A small self-supervised image encoder, trained from scratch: depths [5, 5, 5].
Rows from block 10 of a small self-supervised image encoder, named by matrix and row number. Rows with one number belong to one channel. Each number is 128 + 24 x the weight over its row's rms, rounded and kept within 0 to 255. All counts start at 0.
After each channel's rows are labels from the 100 images, of 14848, where the channel reaches its highest value: "responds to" is what is common among them. Only what is clearly more common there than usual is listed. The data: analogue clock faces. In brackets: how many of the 100.
# sq0: squeeze pointwise conv (model.blocks.10.sq.0.weight, 72x160x1x1), inputs 80-159
# e10: expand pointwise conv (model.blocks.10.e1.0.weight, 144x72x1x1, transposed), outputs 72-143
# e30: expand 3x3 conv (model.blocks.10.e3.0.weight, 144x72x3x3, transposed, each kernel summed), outputs 72-143

sq0.65 [151 145 156  94  78 100 136 180 141  62 151 167 165 123  68 149 120 133 154 119 128 154  87 119 172 174  96 117 142 126 153 112 119 136 137 100 141 156 130 118 138 139 118 154 159 185 119  90 123 105 113 123 147 133 112 114 146 173 128 125 119 107 156 144  82 102  77 136 123 120 114 162 169 147 120 157 133 146 120 148]
e10.65 [131 109 151 103 126 128 156  86 142 100 159 120  98 117 120 125 113  94 138 131  94 114 118  88 179 113 133 104 100 155 132 130 158 115 130 116 163 126 114 158 131 132 129 169 127 115 180 153 115 102  95 148 140 132 118 132 112 129 163 142 135  69 138  85  83 173 146 135 115 128 121 107]
e30.65 [156 150 162  73 147  92 131 114 120 143 144 118 121 123  98 116 166 141 170 111  74 118 158 136 198 170 119  92 116 160 130 154 128 176  72 127 149 130  90 104 143 107 140 129 139 148 150 112 136 145 128 120 104 103 158 111 133 154 162 130 169 117 114 132 125 117 128  96 129 169 152 118]
responds to: hour 6 (42)

sq0.34 [142 118 130 166 139 178  89 132 148 135  94 112 183 129 123 127  96 163 149 180 148 132 167  93 121 108 105 109  82 144  80 138 159  98 156 114 154 142 150  93 141 123 164 119 142  85 112 146 135 107 102 143 120 108 121 119 101 129 117  80 173 189 119 116 129 117 117 142 144 127 172 133 135  99 139 156 113 121 143  92]
e10.34 [124 134 185  87 101 122 124 114 147 123 110 144  96 124 131 137 114 130 138 158 134 136 138 177 110 116  92 116 190  66 165 136 119 160  98 159 127 121  98 132 120 106 140  81  97 142 107 117 133 114 130 114 115 140 117 130 125 139 118  87 100 100  98  89 138 131 130 111 140 154 143  98]
e30.34 [143 118 156 122 113 117 133 141 128  98 148 137 122 113 130 149 120 126 133 112  14 117 144 153 140  95 105 117 156 133 151 119 141 129 139  57 138 143 104 111 139 120 118 120 112 142 141 159 143 110  85 126  57 124 159 118  99 135 125 129 136 136 122 123 122 113 132 133  96 153 100 119]
responds to: hour 6 (50); minute hand past 7 (41); minutes: 35 to 39 (41); hour 5 (31)

sq0.8 [135 136 156  96 110 101 116 146 139  95 163 207 126  92  76 137 102 105 169 157 142 107  95 120 149 148 113 164 173 144 139 130 139 135 102 142 117 150 166 112 160 150 104 165 112 196 133 116 133 113 137 116 102 165 107 108 119 166 114 159 100 123 139 137 101 134 101 148 150 108 140 130 149 115 105 154 134 191 121 116]
e10.8 [120  98 100 135 107 133 150  88 144  81 150 109  99 156 169 112 113 122 128 143  80 103 133  96 157 144 106 110 103 159 121 105 162 103 143 125 115  98 127 118 106 120 115 135 117  97 155 137 102 106 123 149 141 147 115 102 112 146 142 160  84  79 159 119 118 146 113 127 125 120 145 131]
e30.8 [133 174 172 117 133 131 106  97 138 130 173 127 117 146 129 107 163 127 152 153  92 123 138  97 197 163 129 120 144 128 145 199 112 100 113  74 135 145 116 142 115 107 143 120  97 111 153 117 104  93 124 134  75 122 140 142  99 170 137 123 139 108 139 101 118 107 152 142 135 111 152 114]
responds to: hour 12 (49); minute hand past 12 (27); minutes: 0 to 4 (27); hour 11 (26)

sq0.20 [102 119 184 113 131  92 147 131 111 155 107  91 156  94 189  95 154 125 116 159 150 122 160 124 108 108 123 173 101 155 130  97 126 126 127 100 148 149 139 128  97 144 126 174 138  92 113 151  88 182 113 145 184 115 183 142 168 112 136 103 164 113 131 107 150 131 134 134 137 122 138 129 116 187 109 110 107 145 144 156]
e10.20 [163 132 158  96 162 133  93 120 105 156 161 135 119  61 102 177 134 163 100 107 106 150 146 131 157 136 149 140 151 125 139 145 153 121 135  97 118 121 117 136 152 152 109 153 127 160 138 112 180 136 110 113 136 143 120 153 147 143  97 125 144 182  94 155 151 114 139 128 150 182 194 137]
e30.20 [118  96  57 149  93 125 137 118 137 149 125 141 102 145 143 140 101 144 116 130  47 145 132 141 128 116 105 122 143 114 124  91 168 148 156 130 122 116 123 106 119  87 116 120 103 122 120 139 147 164 125 110 151 128 147 146  74  87  97 124 109 126 144 149 154 127 131 124 107 109 136 151]
responds to: numerals (55); hour 2 (29); minute hand past 9 (27); minutes: 45 to 49 (27)

sq0.42 [ 96  83 154 169 116 171  78 139 124 140 160 157  89 138 105 168 124  73 132 132 160 160  79 163 148 139 129 100 100 128  86  99 126 127 137  78 113 146 121 134 127 112 111 148  93 119 108 120  97 104  74 123 117 169 139 136 122 106  98 165  91 114 104 131 143 120 129 108 158 141  77 146 148 142 100 112 133 115 129 166]
e10.42 [128 153 115 166 138 191 128 125  95 151 110 116 144 155  84 114 127  83 142 131 149 143 116 121  96 136 131 156  93 129 128 111 146 104 119 130 145 169 103 105 129 113 112 109  92 101 140  48 128 169 130 136 118 124 135 127 123 143  84 134 132 101 158 119 150 116 117 125 125 106 103 103]
e30.42 [134 105 134 125 103 110 128 115 143 102  96 138 124 142  96 122 121 163 129 121 180 137 105 141 135 174 122 149 127  97 141 117 127 125 134 134  94 152 107 128 139 147 111 137  91 105 139 100 124  83 117 131 133  96 130 127 106 111 117 117  80 129 155 111 147  92 111 122 129 141 116 138]
responds to: numerals (58)

sq0.66 [150 150 143 128 142 115 122 114 138 154 120 100 144 137 141 116 127 124 142 105 142  96 121 164 120 101 152 123  98 146 176 111 101 129 111 137 149 153  89 110 149 106 121 128 123 105  95 137 139 106 155  85 145 114 145  96 117  95 150 157  93 113 116 172 163 102 115 106 134 148 131 114 134 131 127 104 155 119 123 123]
e10.66 [138 161 130 123 154  80 144 163 125 109 113 157 179 102 118 121 112 135 140 142 155 133 113 104 113 133  93 117 165  96 124 150 147 112 128 151 128 175 106 108 104 118  80 139 162 164  93 121 107 179  88 105 109  98 131 124 144 131 125 119 150 146 138 109 171 145 105 145 131  89 103 158]
e30.66 [126 141 110 117 143 166 125 127 116 125 144 163 116 106 139 117 180 125  89  89 128 119 146  92  64  59  93 132 150 156 113 116 140  99 129  86 162 109 124 169 160 140 140 142 148 163 114 100 133 146 120 107 155 143 119 106 130 123 107 122 121  94 131 150 105  96 116 180 166 120  98 112]
responds to: dark face (73); hour 2 (32); minute hand past 9 (28); minutes: 45 to 49 (28)

sq0.57 [ 78 163 152 137 123 142 151 154 152 123  90 113 191 121 104  84 120 124 149 133 127 135 124 115 146 180 113  92  98 129 116  90 151 127 120 103 126 157 122 113 131 144 144 139 127 133 161 102 118 106 129 119 135 124 148 174 129 155 137 129 118  75 124 165 126  65  96 110 138 125  85 128 154 152 102 131 123  70 133 179]
e10.57 [130 134 165 119 132 111 140 112 101 114 134  94 144  95  90 138 123 120 146 111 150 163 101 108 116 138 153 135 143 123 117  88 109 128 141 125 147 135  76 120 117 122 158 162  84 155 144  90 160 103  79 117 101  92 107 151 129 141 165 103 181  88  93 141  81 128 176 103 134 121 132 151]
e30.57 [132 115 101 119 147 101 178 135 107 127 135 153 126 114 123 114 132 124 145  63  33 139 118 134 121 111 109 123 173 173 140  95 159 150  74 108 135 141 132 102 133 109 135 115 180 178 131 116 145 126  80 125 133 132 111  79 102 125 128 125 135 157 149 155 130 141 140 113 134 159 117 148]
responds to: numerals (59); minute hand past 5 (30); minutes: 25 to 29 (30); hour 6 (26)

sq0.22 [117 127 129 135 138 129 142 123 141 122 189 173  95  79  99 149 150  70 178 134 141 173 115 133 144  89 123 112 163 132 120 101 103 171 144 117 101 154 126 135 142 135 111 145 120 155 119 146 103 134 118 163 135 169 137 120 136 155 143 159 148 143 153 121  79 123  93 154 119 116 131 143 102 117 132  87 143 146 113 131]
e10.22 [118  86 135 125 135 124 136 130 149  87 178 146  77 140 107 104 143 123 163 134 105 105 108  75 131 132 150 106  81 155 135 102 157 123 136  95 146 141 135 141 153 132 128 125 136  72 137 133 147 135 142 109 106 136 113 138 125 167 143 132 138  97 131 115 104 169 129 133 133 149 156 116]
e30.22 [101 120 135 150 116 135 133 121 121 154 132 135  78 167 151 133 129 129 123 132  27 127 112 116 162 150 128 108 142 135 161 135 152 123 122  93 148 122  87 125 134  84 129 132 117 131 137 121 146 131 141 141  87 140 135 153  66 132 149 128 145  98 127  97 158 127 137 129 124 107 121 148]
responds to: hour 12 (38); hour 11 (31)

sq0.70 [157 105 150 114 168 127 123 152 187  99 110  95 116 184 113 144 127 124 100  90  96 106 156 133 145 145 127 153 138  90 121 155 181 143 143 140 130  69  68 178 128 125  87 120 104 147 144 119 111 100 125 109 134 129  82 134 106 126 106 113 114 108 150 165 118 128 142 121 103  74 122 145 113  92 140 135 136 112 148 148]
e10.70 [129 108 178  88 117 138 163  86 115 109 137 140 128  94 136 126 126 113 109 138 180 136  86 137 110 103 117  86 180 138 122 152 125 113 121 132 129 106  81 142 144 153 153 155 168 153 125 127 121 121 115 118 146 125 129  88 101 126 172 104 111 105 107  95  85 127 106 136  87 140 114 107]
e30.70 [146 152 116  87 155  93  91 118 110 138 142 109 169 109 135 119 148 123 129 108 205 132 153 109 113 135 153 158 110 131 105 123 118 143 110 123 141 148 164 144 118 168 151 153 164 134 134 125 116 130 116 123 134 136 104 109 189 167 126 123 122 124 125 143 111 125 143 122 147 160 133 122]
responds to: hour 12 (27)

sq0.3 [150 126 158  98 147  77 164 122 135 119 112 122 143 170 107 149 116 121 121 113 135  92 102 120 130 143 136 140 134 118 121 144 151  95 114 161 155  85 119 143 143 146  98 123 115 114 121 115 162 119 172 120 133 129  78 107 130 105  83 126 148 136 139 131  90 143 149 101 131 107 132  98 123 103 144 141 128 122 116  95]
e10.3 [123 125 152 119 128 152 122 137 103 105  78  95 122 140 159 118 138  89 109 150 138 125 107 140 137 134 111 120 132 122 120 189 148 111 103 186  97  63  80 147 142 119 116 117 129 156 129 115  93 123 133 143 151 163 153  90  88 101 124 133 113 121  96 152 129 101 113 101 104 120  93 141]
e30.3 [136 161 125  97 156 112 108 120 115 125 140 124 169 115 118 112 162 123 129 126 215 124 157 100 124 132 160 151 109 123 112 138 118 128 120 136 115 165 158 148 127 173 130 146 154 127 139 110 100 115 124 128 131 112 105 109 183 149 141 135 119 133 139 131  97 110 140 114 161 160 129 104]
responds to: four ticks (52)

sq0.17 [165 113 120  88 169 107 123 121 120 131 117 123 122 106 142 117 145 134 138 134 131 132 179  92 119  94 118 132 111 136 104 154 134  94 114 173 101  86 135 124 144 152 111 143 126 157 103 186 111 147 204 146  89 106 135  91 130 120  85 131 164 154 146  85 132 166 134 153  73  89 202 112 127 148 132 150 126 134 125 145]
e10.17 [136  95 129 138 137 141 138 131 142 139 125 161 125 164 160 145 113 158  70 158  96 111 162 155 184 126  66 115 126  95 154 108 165 154 140 111  83  99 139 140 163 112 172 132 151  94 109 171 157 114 159 109 152 155 149 135 134 138 123 103 101 159  89 150 117 132 115 102 158 174 147 144]
e30.17 [ 96 127 145 134 113 158 101 123 130 123 147 129 103 139 155 138 117 130  91 135  63 124 115 118 132  94 114 146 116 102 123 139 116  75 174 118 111 107 129 133  95 135 128  95 119 113 134 161 136 118 122 144  82 147 118 128 133 130 115 119 117 130 130 113 158 152 120 165 129  65 139 153]
responds to: four ticks (63); hour 4 (30); hour 6 (26)

sq0.2 [118 140 131 194  95 187 114 116 126 132 123 139 117 122 135 161 103 157 161 134  96 173  89 136  90 151 139  86 170 117 105 121 137  92 146 119 126 124 152 110 123 152 148 119  61 100 125 155 155 132 134 139  70 136 126 138  98 136 130 162 125 163 104 105 126 126  97 152 180 128  90  97 145 121 150 144 147 138 145 110]
e10.2 [107 143 120 144 116 130 145 189 122 150  91 185 135 164 115 126 137 175 171 144 123 148 122 151  92 118 124 132 156 131 119  99 119 162 113 135 126 198 154 126 108  96 122 101 117  97 133 135 117 166 178 100 121  96 127 152 126 176 130 122 102  82 163  95 163 144 139 133 146 102 130  74]
e30.2 [107 109 192 132 124 149 109 148 127 125 118  93  94 121 118 131 127 119 131 129  95 108  89 139 106 111 121 129 168 140 131 149 151 121 133 116 136 114 100 131 156 116 121 115 102 160 101 159 108 100 139 187  94 138 105 125  96 154 137 102 129 120 119 114 110 126 130 127 130 112  68 122]
responds to: dark face (66); minute hand past 11 (36); minutes: 55 to 59 (36); minute hand past 12 (28)

sq0.38 [215 138 113 121 143 119 110 135 119 161  86 104 114 105 123 162 109 102 162 112  91 146 170 117 142  73 136 151 140 113 151 117 110 136 138 187  92 117 128 147 158 123 109 117 146 188  94 145 139 153 169 138 123 105 133 112  95 125 141 125 145 166 136  85 123 137 131 144 118  97 161 107 129 102 124  88 179 117 142  72]
e10.38 [148 143 132 150 131 148 121 116 138 102 122 152 161 160 171 148 116 138 129 127 122  83 154 137 115  94 145 100  96 140 135 107  99 171 143 137 120 143 147 150 160 132 128 102 126 128  91 138 120 109 166 148 131 114 112 157 113 113 172 117 169  96  99 116 106 136 131 109 170 120 116 127]
e30.38 [132 138 139 105 159 153  87 147 108 100 132 163  71 142 115 112 121 113 128 131  64 104  77 137 127 132 120  79 160 133 114 118 126 106 132 103  89 100 113 144 142  88 108 114 141 143 130 165 119 140 127 172 112 138 141  98  96 136 143 139 113 117 107 112 122 131 123 178 135 101 127 107]
responds to: four ticks (59); hour 12 (44); minute hand past 8 (30); minutes: 40 to 44 (30)

sq0.28 [120 105 146 111 169 129 154 135 162 102 117 110 107 173 109 161 110 106 109  90 117 110 132 111 103 155 133 152 154 105 130 151 111 129 131 178 144 104  78 181 136 156 105 105 107 140 133 131 123 105 139 115  99 126 114 139 115 124  83 124 119 111 165 136 118 176 168 113 109  78 135 134 116 117 142  95 129 109 142 153]
e10.28 [ 80 154 100 125 123 110 138 141 115 113  72  87 149 131 172 103 123 123 128 154 125 111  96 130 104 114 141 124 152 106 110 150 141 103 122 182 145  70  93 156 126 123 134 121 108 149  93 122  92 119 120 151 150 120 153  84  99  89 105 109 103 115 103 143 124 113  91  92 128 115 115 117]
e30.28 [135 156 126  97 156 108 104 124 120 127 128 122 173 105 107 110 158 119 143 127 210 135 149 119 119 131 152 155 115 118 114 147 111 130 126 135 114 163 151 143 136 164 131 139 142 124 134 110 101 116 118 131 132 101 107 105 179 142 134 129 107 138 152 130  91 110 133 118 152 150 130  96]
responds to: four ticks (99); dark face (92)

sq0.11 [144 154 136 123  74 121 113 138 102 114  93 103 107 127 145 138 103 180 153 113 126 140 119  97 103 119 117 109 146 120  91 181 164  61 144  93 146 142 120  85  69 139 123 145 129 112 129 159 120 130 131 127 109 120 150 122 116 108 111 174 127 119 113  91 145 158 137 133 179 147 134 159 154 138 199 166 114  76 100 133]
e10.11 [122 126 124 131 146 130  84 171 135 152 125 118 150 152 106 120 102  93 102 153 129 151 136 142 129 124 120 147 129  96 124 109 103 142 101 103 142 146 146 130 111 124 175 123 121 131 125 165 151 128 116  75 103  86 117 167 123 144 124 140 101 158 147 130 153 114 124 119 113 121 111 126]
e30.11 [121  87 112 162 116 141 185 119 140 147 124  75 175  98 100 109 149 159 125 142 123 111 135 135 122 106 149 179 109 139  97 107 130 138 109 152 157 107 106 102 122 140 144 109 111 122  86 112 122 117 140 127 168 160 127 153 172 112 101 100 147 141  79 161 135 150 149  91 128 156 116 138]
responds to: dark face (98); hour 7 (41); minute hand past 7 (29); minutes: 35 to 39 (29)

sq0.40 [156 119 205 130 130  98 122 139 131 101  69  95 156 119 120 133 116 160 134 108 155 114 131 132 136 162 115 151 158 132 131 127 116  85 135 168 158 134 118 111 138 134 121 164 157 141 123 154 103 146 165 143 134 142 160 112 131 164 106  93 134 122 133 177 150  88 101 124 122 100 120 110 155 134 115 117 155 134 123 116]
e10.40 [119 104 120  96 131 116 139 144 111 130 108 160  85 113 148 137 131  85 167 172 106 141 142 120 125 117 120  96 139 131 127  93 100 143 133 110 101 165 118 136 144 129 143 139 146 165 144 161 109 150 120 137 127  99 111 171  99 156 154 175 150 132 113 137 159 163 121 159 130 142 111 130]
e30.40 [ 95  87 144 123 133 145  82 153 152 149 127 114  68 125 132 115 129 152  93 115  92 118 114  96  51 113  83  96 126 146 126  92 140 143 151 114 133  95 147 122 117  78 112 134 121 163 120 158 144 132 121 149 111 142 143 126 106 123 134 131 116  96 105 139 160 112 110 136 152 157 126 144]
responds to: dark face (100); minute hand past 1 (34); minutes: 5 to 9 (34); hour 12 (31)

sq0.1 [141 191  86 109 126 129 129 127 111 139 123 134 113 103 159 101 171 169 157 105 175 105 150 108 137 132 145 143 124 167 121 126 126 129 148 148 146 122 133 119 131  85 117 112 139 155 136 123  87 147 127 135 128 137 136 116 104 120 172 158 137 131 137  72 104 168 123 135 112 184 152 154 130  94 118 150 182  91 110 105]
e10.1 [134 123  91 134  90 138  95 157 159  94 135  98 170 106 103 149 101 110 114 134 129 121 119 112 106 130 129 129  99 110 138 117 105 123 126 140 159 119 161 101  91 172 117 108  81 128  91 138 118 140 116 105 113 143 137 163 170  88 120 127 131 108 102 116 112 156 156 105 126 100  92 133]
e30.1 [153 135  51 149 123 115 164 149 132  87 156 132 145 141 122 144 156 153 154 151  66 157 153 121 200 141 123 106 137 144 153 111 127 146  87  88 173 118 132 100 130 120 129  99 138 120 138  91 129 146 141  94 155 130 142 111 140  86 141 145 147 145 151 119 128 140 122 142 107 123 154 124]
responds to: minute hand past 8 (35); minute hand past 3 (35); minutes: 40 to 44 (35); minutes: 15 to 19 (35)

sq0.39 [111 162 141 142 154  90 116 148 134 107  96 139 133 158 111 159 120 125 137  83 103  96 130 150 149 139 173 140 118  86 107 131 142 125 108 119 166 106  69 150 120 109 109 109 164 134 142 131 147 125 117 106 129 139 113 154 134  95 113 146 113 105  96 146 124 148 166  78 144 129 124 118 158  88 129 116 120  89 178 125]
e10.39 [148 166 121  78 103 131 140 112 131 128 102 126 128 126 163 135  85 102 157  79 141 109 123 107 111 108 138 152 164 133 102 173  82 161 102 157  89 134 109 114 125 149 117 135  77 146 109  94  97 145 130 172 144 103 162  98 106 125 185 124 134 139  98 148 122 124  93 135 144 125 108 126]
e30.39 [133 134 124 118 132 131 102 143 131 127 110 136 165 126 107 118 111  76 108 106 220 103  94 125 105  98 105  95 116 105 103 131 139  98 122 157  87 128 143  86 127 153 109 129 165 127 129 154 115  98  89 110 128 131 138 133 101 134 118 113 138 135 142 115 118 130 104 144 128 153 127 129]
responds to: numerals (95)

sq0.54 [127 162 122 190 116 117 120 151 126  77 103 143 119 128 122 185  97 155 171 104 152 131 105 151 141 142 128 136 163 150 108 130 133 111 178 127 149 131 115 121 121  95 135 102 112 146 129 131 109 130 120 107  62 139  97 117  92 145 116 145  97 140  78 150 108 143 123 124 119 117 135 112 164  73 126 139 151  40 137 118]
e10.54 [106 159 114 121 111 207 120 115 184 144  90  89 140 186 116 139 103 100 166 124 152 154 139 121 131 105 115  87 132 107 135  98 106 174 104 165 123 163 146 148 114 119 136 109 146 153 149 156  93 157 148 136 186 109 145 158 153 106 143 134 125 122 139 126 123 160 121 113 128 103 106  81]
e30.54 [147 158 149 167 135  96 115 107 124  80 144 128  94 134  79 132 146 139  87 113 216 127 100 116  99 118 116 104 129 113  90 123 133  88 123 134 130 129 118 122 144 113 101 121 124 115 108 129  89 149 129 125 110 108 146 120 124 108 155 156 136 108 131  88 117  98 121  92 127 173 105 114]
responds to: dark face (100); hour 12 (33); hour 11 (26)

sq0.30 [103 146 121 104 106  96 151  91 153 145 133 119  88 127 118  95  97 148 107 146 102 134 126 102 108 140 121 130 140 111 123 161 172  97 158 106 170 108 171 103  91 138  97 111 123 161 131 140 113 137 113 159 136 124 141 151 118 106 107 136 150 150 137 120 106 119 160 155 154 139  93 170  79 126 183 181  90 136  98 129]
e10.30 [121  84 160 113 136 109 156 120  82 128 125 150 119 125 121 120  91 165  84 112 153 150 129 101 124 144 135 150 155 126 119 134  94 114  93 108 105 118 128 113 130 114 165 119 154 104 126 168 129  93 105 120 120 100 150  98 119 154  95 116  98 119  91 123 113 111 104 109 110 124 143 120]
e30.30 [100 105 160 141 101 153 141 111 102 173 131  85 174  93 130 140 152 122 159 124  26 115 114 136 134 109 105 153 131 158 136 130 143 123 130 134 159 106  87 113 144 107 137 126 104 122 123 156 166 107 123 152 146 146 107 141 103 148 111  93 158 121 135 146 138 149 134 125  96 140 114 139]
responds to: minute hand past 12 (43); minutes: 0 to 4 (43); hour 12 (29); minute hand past 1 (27)

sq0.47 [118 125 156 127 118 147  40 146 170 120 133 114 123 122 102 142 179 124 111 131  90 150 110  87 144 137 142 102 118 119  80 129 155 161 122 139 122  97 123 112 139 127 115 162 153 110 129 165 135 161  86 122 110 129 135 123 148 154 131 130 177 149  68  83 115 213  93 133 104 140 144 145 142 140 129 163 107 118 106 161]
e10.47 [144  91 129 165 129 141 102 110 101 136 143  83 135 143 130 128 101 114 115 104 121 116 125 139 113 140 137 151 111 103 116 169 151 108 100 151 169 134  87 133 156 168 124 125  64 117 103  42 140 100 136 129 101 152 116 116 122 172 108 117 139 126 142 152  94 103 148  96 148 100 117  97]
e30.47 [139 107 132 123 157 120 144 117 133 110 140 116 157 135 114 128 133 101 144 143  93 130 122 160 217 152 185 160 115 153 126  96 108 149 153 182 124 130 147 160  98 121 120 126  97 120 151 107  93 125  81 135 123 124 106 119 115 188 130 142 135 127 153 111 118 180 101 116  95 102 134 145]
responds to: numerals (65); minute hand past 6 (38); minutes: 30 to 34 (38); minute hand past 5 (35)

sq0.12 [140 127 136 112 123 139 103 143 127 141  94 118 109 117 116 153  95  99 167 132 110 137 113  59 142 138 125 131 166 102 115 173  92 132 173 128 125 138 101  90 113 145 120 159 158 168  70 113 206 139 137 118 136 100 115  59 126 127 150 149 130 111 123 130 147 113 123 135 201 134 129 165 162 127 171 153 132 143  93 132]
e10.12 [149 139 161 146  32 154 111 130 177 144 147 135 111 133  98 132 116 116 130 118 137 119 154 110  97 126 131 122 130 134 141 108 122 130 133 104 127 162 157 132 108 133 143 144 136 121 108 140 134 100  99 104 137 122 110 129 127 139 111 157 142  72 121 129 145 116 135 141 130 111 145 108]
e30.12 [150 112 126 118 126 145 141 151 117 110 137 145 115 126 109 131 128 142 128 130  86  99  87 158 134 132 118 105 110 136 116 152 126 127 107 127 111  65 120 106 111  82 116  54 129  99 114 131 100 151 148 137 138 122 125 101  88 146 118 144 159  96 117  61 140 137 121 125 116 156 140 117]
responds to: minute hand past 12 (27); minutes: 0 to 4 (27)

sq0.37 [219 120 113  81 143 110 131 110 124 122 145  85 114 148 137 134 107 103 117  97 131 102 137  88 166 107 159 124 130 112 161  84 134 151 101 140 124 146 113 155 153 127 104 118 134 159 158 158  98  93 149 124 148 102 143 116 120 108 166 116 165 104 145  82 156 133 170 106 103 155 155 146  98 113 113 120 115 149 111  97]
e10.37 [128 114  91 140  88 123 112 103 100 113 133 124 125 142 142 115 134 119 145 124 151 125 155 139 105 156 156 158 146 128 153 134 111 111 160 146 161  88  95 140 137 126 111 124 138 173 117 148 122 119 142 180 220 102 137 153 134 117 125 111 129 152 125 135 105  86 153 130 148 126 103 157]
e30.37 [134 150 107  93 152 100 106 130 121 133 136 110 147 125 118 117 101  85 102  95 190 142 152 117 146 137 143 129 115 147 125 120 122 135 131 148 103 121 165 163  94 133 133 105 178 131 169 103 110 117  94 110 125 135 121  71 156 129 133 146 123 145 128 130 127 122 129 132 141 136 117 119]
responds to: four ticks (87)

sq0.35 [134 122 162 126  93  98 133 130 115  96 131 119 133 132 127 103 128 146 125  94 125 113 140 122 141 162 106 198 143  68 216 131 101  90 169 166 123 109 106 126 129 163  89 161  96 150 124 108 138 146 118 138 173 124 130 121 191 116 108 128 167 135 131 163  71 142 149 109 106 117 151 119 127 145 113 120 137  90 142 126]
e10.35 [111 143 111  98 121 181 148 109  96 120 125 116 111  85 163 167 117 146 101 171 136 128 142 130 147 140 134 107 135 163 107 140  81 117 152 151 117 112 122 123 107 138 114 170 159 139 191 133 144 120  87 158 161 150 131 151 108 111 106 171 152 141 107 147 119 125 100 174 105 163 153 140]
e30.35 [131 119  98 111 128 112 101 125 107 144 136 119 189  99 123  83 165  99 105 105 172 128 111 112 106 117 111 145 143 119 126 123 117 170 101 171 145 149 152 151 151 160 140 144 148 133 132 128 137 137 101 118 164 120 120  99 158 121 148 126  97 166 132 125 102 160 141 126 148 128 127 127]
responds to: dark face (100); hour 10 (41); minute hand past 1 (31); minutes: 5 to 9 (31)

sq0.7 [104 127 148 121 130 142 151 116 166 132 102  71 123 141 151 147 141 117 122 119  98 138  87 139 116 117 137 126 121 130 101 118 178 150 121 139 141 120 164 186 111 126 119  94  80 128 144 154 114 136 124 130 116 108 128 128 120 121  95 153  98 128 110  98 130 159 116 133 135 113  91 143  95 138 138 130 137 112 108 159]
e10.7 [130  84 126 125  96 118 159  95 111 142 134 134 133 162 118 100 110 153 111 105 175 107 123 166  80 102  92 110 170 110 130 113 169 115 146 111  83  98  98 144 102 111 162 112 106 169 112 126 155  92 146 142 129  80 135 100 128 142 122 101 114 131  96  93  89 131 115  90 142  96 155 108]
e30.7 [119 115 171 139 119  81 112  86 125 101 106 113 127 123 146 138  96 118 110  89 145 133 162  98 134 127 120 174 126 132 132 125 123 116 161 166 101 134 152 149 140 126 125  94 121 131 130 120 124 107 125 157 123 138  87 127 139 117 129 134 119 116 160 163 164 105 128 130  71 158  99 156]
responds to: minute hand past 4 (35); minutes: 20 to 24 (35); hour 1 (33); minute hand past 7 (27)

sq0.23 [101 119 129 124 112 154 103  68 181 182 116 135 131 155 108 102 109 110 123 111 149 110 149 135 136 158 166 142 156 126 136 117 150 149 145 119 174 125 122 142 131 127  97 146 117 120 114 120 142 138 103 111 138  94 131 127 122 109 115 137 139 134 116 157 114 123 163 126 155 137 142 137  98 108 137 106 131 127 114 112]
e10.23 [114 123 129  93 125 112 148 114 118  96 131  82 134 126 158 115 138 134 104 113 167 125  93 138  92 134 135 114 134 110 106 205 138  90 128 188 125 118  85 135 106 141 101 138 117 151 105 122 125 114 122 161 140 129 153  81  86 116 126 103 146 120 102 176 143 105  98 105 136 106 101 159]
e30.23 [111 164 118 104 149 129 117 116 117 135 139 119 177 116 106 104 159 114 121 101 223 136 138  90 102 114 136 182 118 129 110 126 106 123 124 126 109 147 157 150 132 160 134 138 159 122 124 114  98 121 101 123 137 124 108 112 167 148 130 130 121 122 127 121 111 114 132 123 157 142 118 103]
responds to: square case (89); dark face (77); numerals (57)

sq0.60 [148 136  95 131 118 126 110 130 135 129 140 127 104 116 122  59 169 144 134 113 176 138 134 158 135 108 114  95 111 157 145 104 122 113  80 127  94 142 137 137 141 112 109 150 105 115 154 150  82 118 164  95 135 134 165 130 125 123 131 121 122 102 112 112  95 185 126 127 103 161 132 112 118 112 124  98 140 118 130 134]
e10.60 [110  86 111 132 183  84 109 141 119 132 148  89 158 114  93 120 128 114 134 169 147 159 137 131 140 169 102 150  85  99 132 104 140  95 144 122 158 132 119 140 132 150 154 106 149  93 104 142 127 151 137 100  93 110 115 126 137 147 129  79 134 137 121 145  93 107 128  75 141 115 113 164]
e30.60 [135 123  88 147 161 117 164  88 164 138 140 154 113 144 147 135 129 140 135 130  35 169 134  87 179 143 141 155 141 152 145  56 126 111 119  97 121 118 138 141  98 124 124 152 159 151 140  85 147 140 102 139 105 174 132 125 126 120  87 102 136 153 139 162 133  87 131 139 136  81 120 138]
responds to: minute hand past 8 (27); minutes: 40 to 44 (27); hour 4 (26); minute hand past 7 (25)

sq0.18 [114 143 108 153 130 123 122 148  87 134  73 158  90  86 153 123 130 167 142 135 105 128 111 135 147 141 112 177 124 145 121 140 100 104 150 128 129 159 125 113 105  87 166  77 126 111 108 123 107 158 120  92 125 170 119 116 117 126 125 155  70 159  97 144 152 109 111 139 125 153 116 130 169 102 123 114 138 114 147 119]
e10.18 [135 171  95 160 126 132 120 160 159 158  87 120 127 101 141 124 143 120 126 143 108 142 135 163 121 144 101 157 117 135 121 114 108 151 115 125 131 132 168 123 122 107  97 128 112  92 137 144  82 167 153 122 143 134 118 139 174 107 131 136  85 139 153 109 169 125 152 169 108 135 116 113]
e30.18 [118 108 151 131 153 127 139 171 150  90 117 150  83 112 122 110 102 153 143 162 208 143 106 138  70 134 110 122 137 101 124 182 103 142 139 144 136 134 138 117 145 125 117 166 122 117 100 144 117 149 181 138 128 116 154 135 147 122 134 143 150 136  75 132 114 107 111 104 134 136 150 110]
responds to: dark face (100); minute hand past 3 (28); minutes: 15 to 19 (28); hour 10 (25)